config.yaml
model: "image autoencoder"
dataset: "views of escape-time and Newton fractals"
train_examples: 72500
image_size: 48
crop_scale_min: 1
horizontal_flip: true
translate: 0.06
bottleneck: "plain"
downsampling_factor: 8
encoder_arch: "shufflenet_v2"
encoder_norm: "batchnorm"
encoder_activation: "silu"
encoder_padding_mode: "replicate"
encoder_depths: [5, 5, 5]
encoder_kernel_size: 5
encoder_stem: "deep"
encoder_widths: [128, 224, 384]
loss: "l1"
latent_channels: 8
decoder_norm: "groupnorm"
decoder_activation: "leaky_relu"
decoder_weight_standardization: true
decoder_widths: [48, 96, 192, 192]
decoder_blocks_per_level: 3
decoder_block: "basic"
decoder_attention: false
decoder_upsampling: "nearest_conv"
init: "lecun_normal"
residual_init: "none"
optimizer: "nadamw"
learning_rate: 0.0035
beta1: 0.9
beta2: 0.98
eps: 1e-06
max_grad_norm: 5.0
max_steps: 7800
batch_size: 64
epochs: 6.9
lr_schedule: "cosine"
final_lr_fraction: 0.01
warmup_steps: 780
weight_decay: 0.2
Rows from block 3 of the decoder of a small image autoencoder, named by matrix and row number. Rows with one number belong to one channel. Each number is 500 + 50 x the weight over its row's rms, rounded and kept within 0 to 999. All counts start at 0. Numbers have three digits each. After the name is the row's rms in percent of the matrix's.
After each channel's rows are labels from the 100 images, of 14976, where the channel reaches its highest value: "responds to" is what is common among them. Only what is clearly more common there than usual is listed. The data: views of escape-time and Newton fractals.
# convs0: first 3x3 conv (decoder.decb.0.1.convs.0.weight, 192x192x3x3, standardized in use, each kernel summed), inputs 144-191
# convs1: second 3x3 conv (decoder.decb.0.1.convs.1.weight, 192x192x3x3, standardized in use, transposed, each kernel summed), outputs 144-191

convs0.87 123:460523448463592480469510419576534518479504459470485483535466490489535512510523480453516408506547522522481536538498467545532492546405537466473485
convs1.87 091:479499491447472525458467468519395527543611449437541499500559590583435540514543445469422510714466506451550510457485472557587482487552517490516496
responds to: pastel; Newton basins of three roots

convs0.109 117:435493452487492447477514459474470431456449497448506486510480455508533461450504469494505544465507450483482665522430639522393471498477479519484465
convs1.109 080:480497596529483451462504512488471490582491473569585452493490541283544530450558450509515439500522542464405476517479388517511490454564516508535485
responds to: pastel; burning ship

convs0.102 160:536498513500543511475504564490504536472480495540519484475495513528454488505480554447541450503496520510498094470534413488520511506499515487456568
convs1.102 197:496506553532512493556491434474488445538527531528490493519531454424565508534562473375447584516534539508446744533498536520492581503505488478565459
responds to: dark

convs0.153 127:446489432458559420463516415558515496490519479479458494487500468524526483483505466458503467491475505517422523524541415545511481522423494431492445
convs1.153 093:501518548447489566473509438566465490486546519535575480530492619495499514416594447466511461440507479466571525519495459475427492502553455484483476
responds to: dark; Mandelbrot set; burning ship

convs0.89 077:585449572541426536555586532526511539521450452487419556454509451509453463496499547485637457478519450550448455461465450452551514533416525525484451
convs1.89 099:488476553480533533403421564450530526507478599457571509586479515510466556570440638464466581539489520480501502574491506468510545487573514477502580
responds to: dark; Mandelbrot set

convs0.151 094:511461511428527778472501459431439459481464473505491383510466480523484476569498558483497525470514516461483482485475453516492497546481473490499550
convs1.151 092:496529579502488429475432598457519499539450521518530502582508558450449527516460420511480585492537485381533523581506519480460520438450493472386525
responds to: Julia set; grey

convs0.118 112:451453473523528465516529474490489454484504516480521490527469457507546459442516446490508581485519482470480630568435735521387482497479450517528481
convs1.118 070:514514541491464508498468528440470465565540524563565434521508512309513566512487523441484392505511534476466505462484301523491504438596532554543464
responds to: pastel

convs0.149 097:506515489519611431483449466511482499541468530479410521454496483482482488506487492519528504518451544609459526472560408464494516519421495514495483
convs1.149 103:486527503559385567467545429518506456421480490552585422576502499484544482386538451526516450423491454470589502560505518493461467467556432461505424
responds to: vivid

convs0.88 075:520435420623442497461488633472530568453472351539575538566512495457396627527499526460534527511489501554550448538444565484472566496530605529474476
convs1.88 110:513506465367515493562416587489496447458499637522427523474475467527452442561506537499498468498461501473533491459488448517482566506509449611514503
responds to: vivid; Julia set

convs0.62 127:506500548503523542388514490606518522487490527473522503507491527507554504574484552448526526468518543491531500545435485551605545498498533492507471
convs1.62 079:505543526433578463588582500369543529558489508485543494527496503506550496531529460467540417497502511551496480430484435385475488533493521430472510
responds to: Julia set

convs0.135 078:547554519459409593505485498504479494500504533505462424444511438446510411598480577484484558543541499468500447454488479504537513492536456513496552
convs1.135 079:492482396454462495491498554503533428486418503477542565531442576594399518553473450491469462475510510451512491550504513528499515514495423492414516
responds to: grey; Julia set

convs0.63 084:506413707432428472478418452521542510418532548477484435509534485479471502523562496516504530488451502516692506548338455526554452529541514494458500
convs1.63 099:505445483556523502582578580488521518562459405486347556428519440485527485536502603529534598523537483531447504507509547502520435593436486515507451
responds to: Julia set; pastel; grey

convs0.18 072:530460472530481415441534559524428547559404524537404482473650506524521529501517500501527561502516575502532487522502495536509534527518584515552530
convs1.18 080:479494498410490550487538424537656597433497487500510495442411453487456437472497510505509487371504507474527482460507507438425483474443460509487528
responds to: vivid

convs0.111 111:466439473534528456483519471474485426521481488479506516517483494507558464446526481470494587483497472490487621516426738528390493483479485522520483
convs1.111 080:493474485475462489531491505494488514544612516563537439471487542334500494465509438485474381559462538489458493543494401543553463481560476575501454
responds to: pastel

convs0.43 074:555590551466566460528530505482434523530568386554506513529537538521497507530511552471542509560578534487505496514512515490561525603532546465496587
convs1.43 095:486420401547455547455489516554443476429509560474501456487447464505505479489476478514449470538512486499544501586486538505518511494459546405466506
responds to: Julia set; vivid

convs0.142 145:544585457473468506428444452514505523465455546535473441471433521508500477571436525476491500547511526500475471553562551543598510476469484512462485
convs1.142 137:483476527472483484542511469523494476567529424444534536509583508577481518477595449441514467516557546500536533461472419459495499552582490463556545
responds to: dark; tricorn

convs0.67 123:427535465452608467513564450568518491491567443458500504464541452491470498407546457495487487563515450449446539468485434481544421557474488424488492
convs1.67 088:496486485528539508548480487495616511494498576514564476519449529487544490514521577459558510533462521583521505491483558467386546553465522558512463
responds to: Julia set

convs0.92 099:491549534506525485507542464588524481453439452531465587566503516463507529477571464439600474427557587608456452509520451434428495557459532542511531
convs1.92 103:496462481498483551478506495503459522569543510467509459478546572561438547512448491521376560673503498449630504521486528596631464511501525486498472
responds to: pastel

convs0.112 102:454552445571565529570583516453499408549344504498505518505460498525527627562509491474477480401537432521470624487422634545483484519501554534474480
convs1.112 141:501508537359464445466372482573487414548542521511519522468592521475509462435644421497549492491483519436579479537507508547464517486545629495472500
responds to: grey; Julia set

convs0.171 104:515487544512561528478488539525485556571530560564470516420528530463522446522539489481475504460553469499512454539448591621462528535538517485510481
convs1.171 112:502558474539499486539495464472542561460519423479517495526490449521401494431519512515408489530543512534487486491500428383554464542485435520495506
responds to: vivid

convs0.55 074:557458485469520469505518514380500467456450478504471429493527436546543489434567450552515554633506449523541516421512568453553456579511504494550524
convs1.55 078:480477494519528493532460539430468510520539481529497435498445463543440545558491603449518521409507500460422524529483448512457547463494490491414523
responds to: dark; Julia set

convs0.125 083:589430478488481558536463525542537513485523534539496521499540567510528536505461515554463536464461545489556440594546419514458598618564486575570506
convs1.125 093:490547510472523415447525549482497531509417534525489502489488487530460433563502527499557499535567467608490515419494543509691503459440560480492509
responds to: Julia set

convs0.91 113:538569608481551558473537464480489443582482461589519465418499485443473528562549518425531635500544533408554472554530503529546556445542534521576555
convs1.91 112:502492545561502524562414541502480570548548474437507530498547504551422516494445427510400539551540531488596477528500531476457474529491526522487496
responds to: vivid

convs0.124 081:513637500450629479523492464564518512572652512507525537512544557439478536484611482521496544517576511484455505539527366496528448513510419391515489
convs1.124 081:507511507553454600407505465561467520501461407472526474509524550555545496425475457530483476621463481503529521573501549540668535581540504466488462
responds to: Julia set

convs0.42 128:538507514531524530370535498571541525522484522518492505488501547520572515544476598472501548470510561500562486568447497543548612550547488474503461
convs1.42 102:507525453453502482487560458507525500459506485504514461531502473479624503469554344510535404524495485525446484447505502489573409519424534429504445
responds to: tricorn

convs0.44 104:489513451537499499506470454498558524497454554572482482531486547518458521487574532487504652535508545517542465561439552470491571461540512557554479
convs1.44 106:471409433577548526514494484449441561556519489522468505500514496530518510573461450515508477525511496459520468535489550516506438514479517337534517
responds to: vivid; Newton basins of three roots

convs0.99 126:502484498566533509533547581467492523526518593491516488510464474427573529535528471538494624517528493531488514507529539499440489516522539522554443
convs1.99 099:499417492519474473453473436483484507546475439453461479552564486552425513513547448483590472532537551466460446478495465515389492497419497510519537
responds to: grey

convs0.30 076:480532504468618515522547473622561528505492468489362542468580469596409487508565466494577418461503448466529531407490447526568477539457509549456469
convs1.30 075:470388437502521550424488424589492483480449595541587437543409515544552537537434485493505475554552449490579485588507529461561506518491525451503440
responds to: dark

convs0.178 087:495549453551472524487498597567515573589558502524493609536458560430477543529587514529466560478539448520520458532431585503568476478482547512509517
convs1.178 101:500507528467459440520450489549513523443543506526507541430538535514414488450515535489468505426540472581440481458496600559482527544534487546517524
responds to: Julia set; pastel; vivid

convs0.66 083:537415492519451499534482493457507545410485571561453531579571574536528464465531507510439526550458494484558488440499530504521545558574525517515486
convs1.66 093:492540512459554477493498524397534536518495498505503476439461449504442539550476558452535523467530493517462532535498540518485452487401551489474538
responds to: Julia set

convs0.137 107:433501504507525517320474468493447477543456601462500452500479451458564500493520488501481584536575453472482481497528525532526443512483518441513406
convs1.137 104:487502445482509475572464475518500497536624362452439524490583544613411462509591471494445465535464505506455495524490464554548488383479476546581578
responds to: pastel; Newton basins of three roots

convs0.56 099:428537493443597452469558464586525501482526418439473510520549475490471480441549469489532490524495485478477531498470440517549428567472487438470524
convs1.56 079:493432524564501526531507479418516505448461618452527495469449503540554500522513566496496496574485554562481493526520495441384555518465509474532506
responds to: vivid

convs0.25 096:459553548493496507534457422554603591433503428481484542583547554500469535523528513505515505502475509531549548484512363468533471539494548528519535
convs1.25 083:508403460542467521458606479521471437527513575553473434442478480497525501470443396489561490456485500519541498502496541509474506460500435493566488
responds to: tricorn

convs0.130 083:495516489492581470476553466695520543526612644483497466478535490440556512456661423525523608522547484523501490497507490501499447570398453481594459
convs1.130 088:487555392458443479517408493544474533494544395476518460481541487631445527501449550494460437580471484499493505506492491615648540444505488488481506
responds to: cubic Julia set; pastel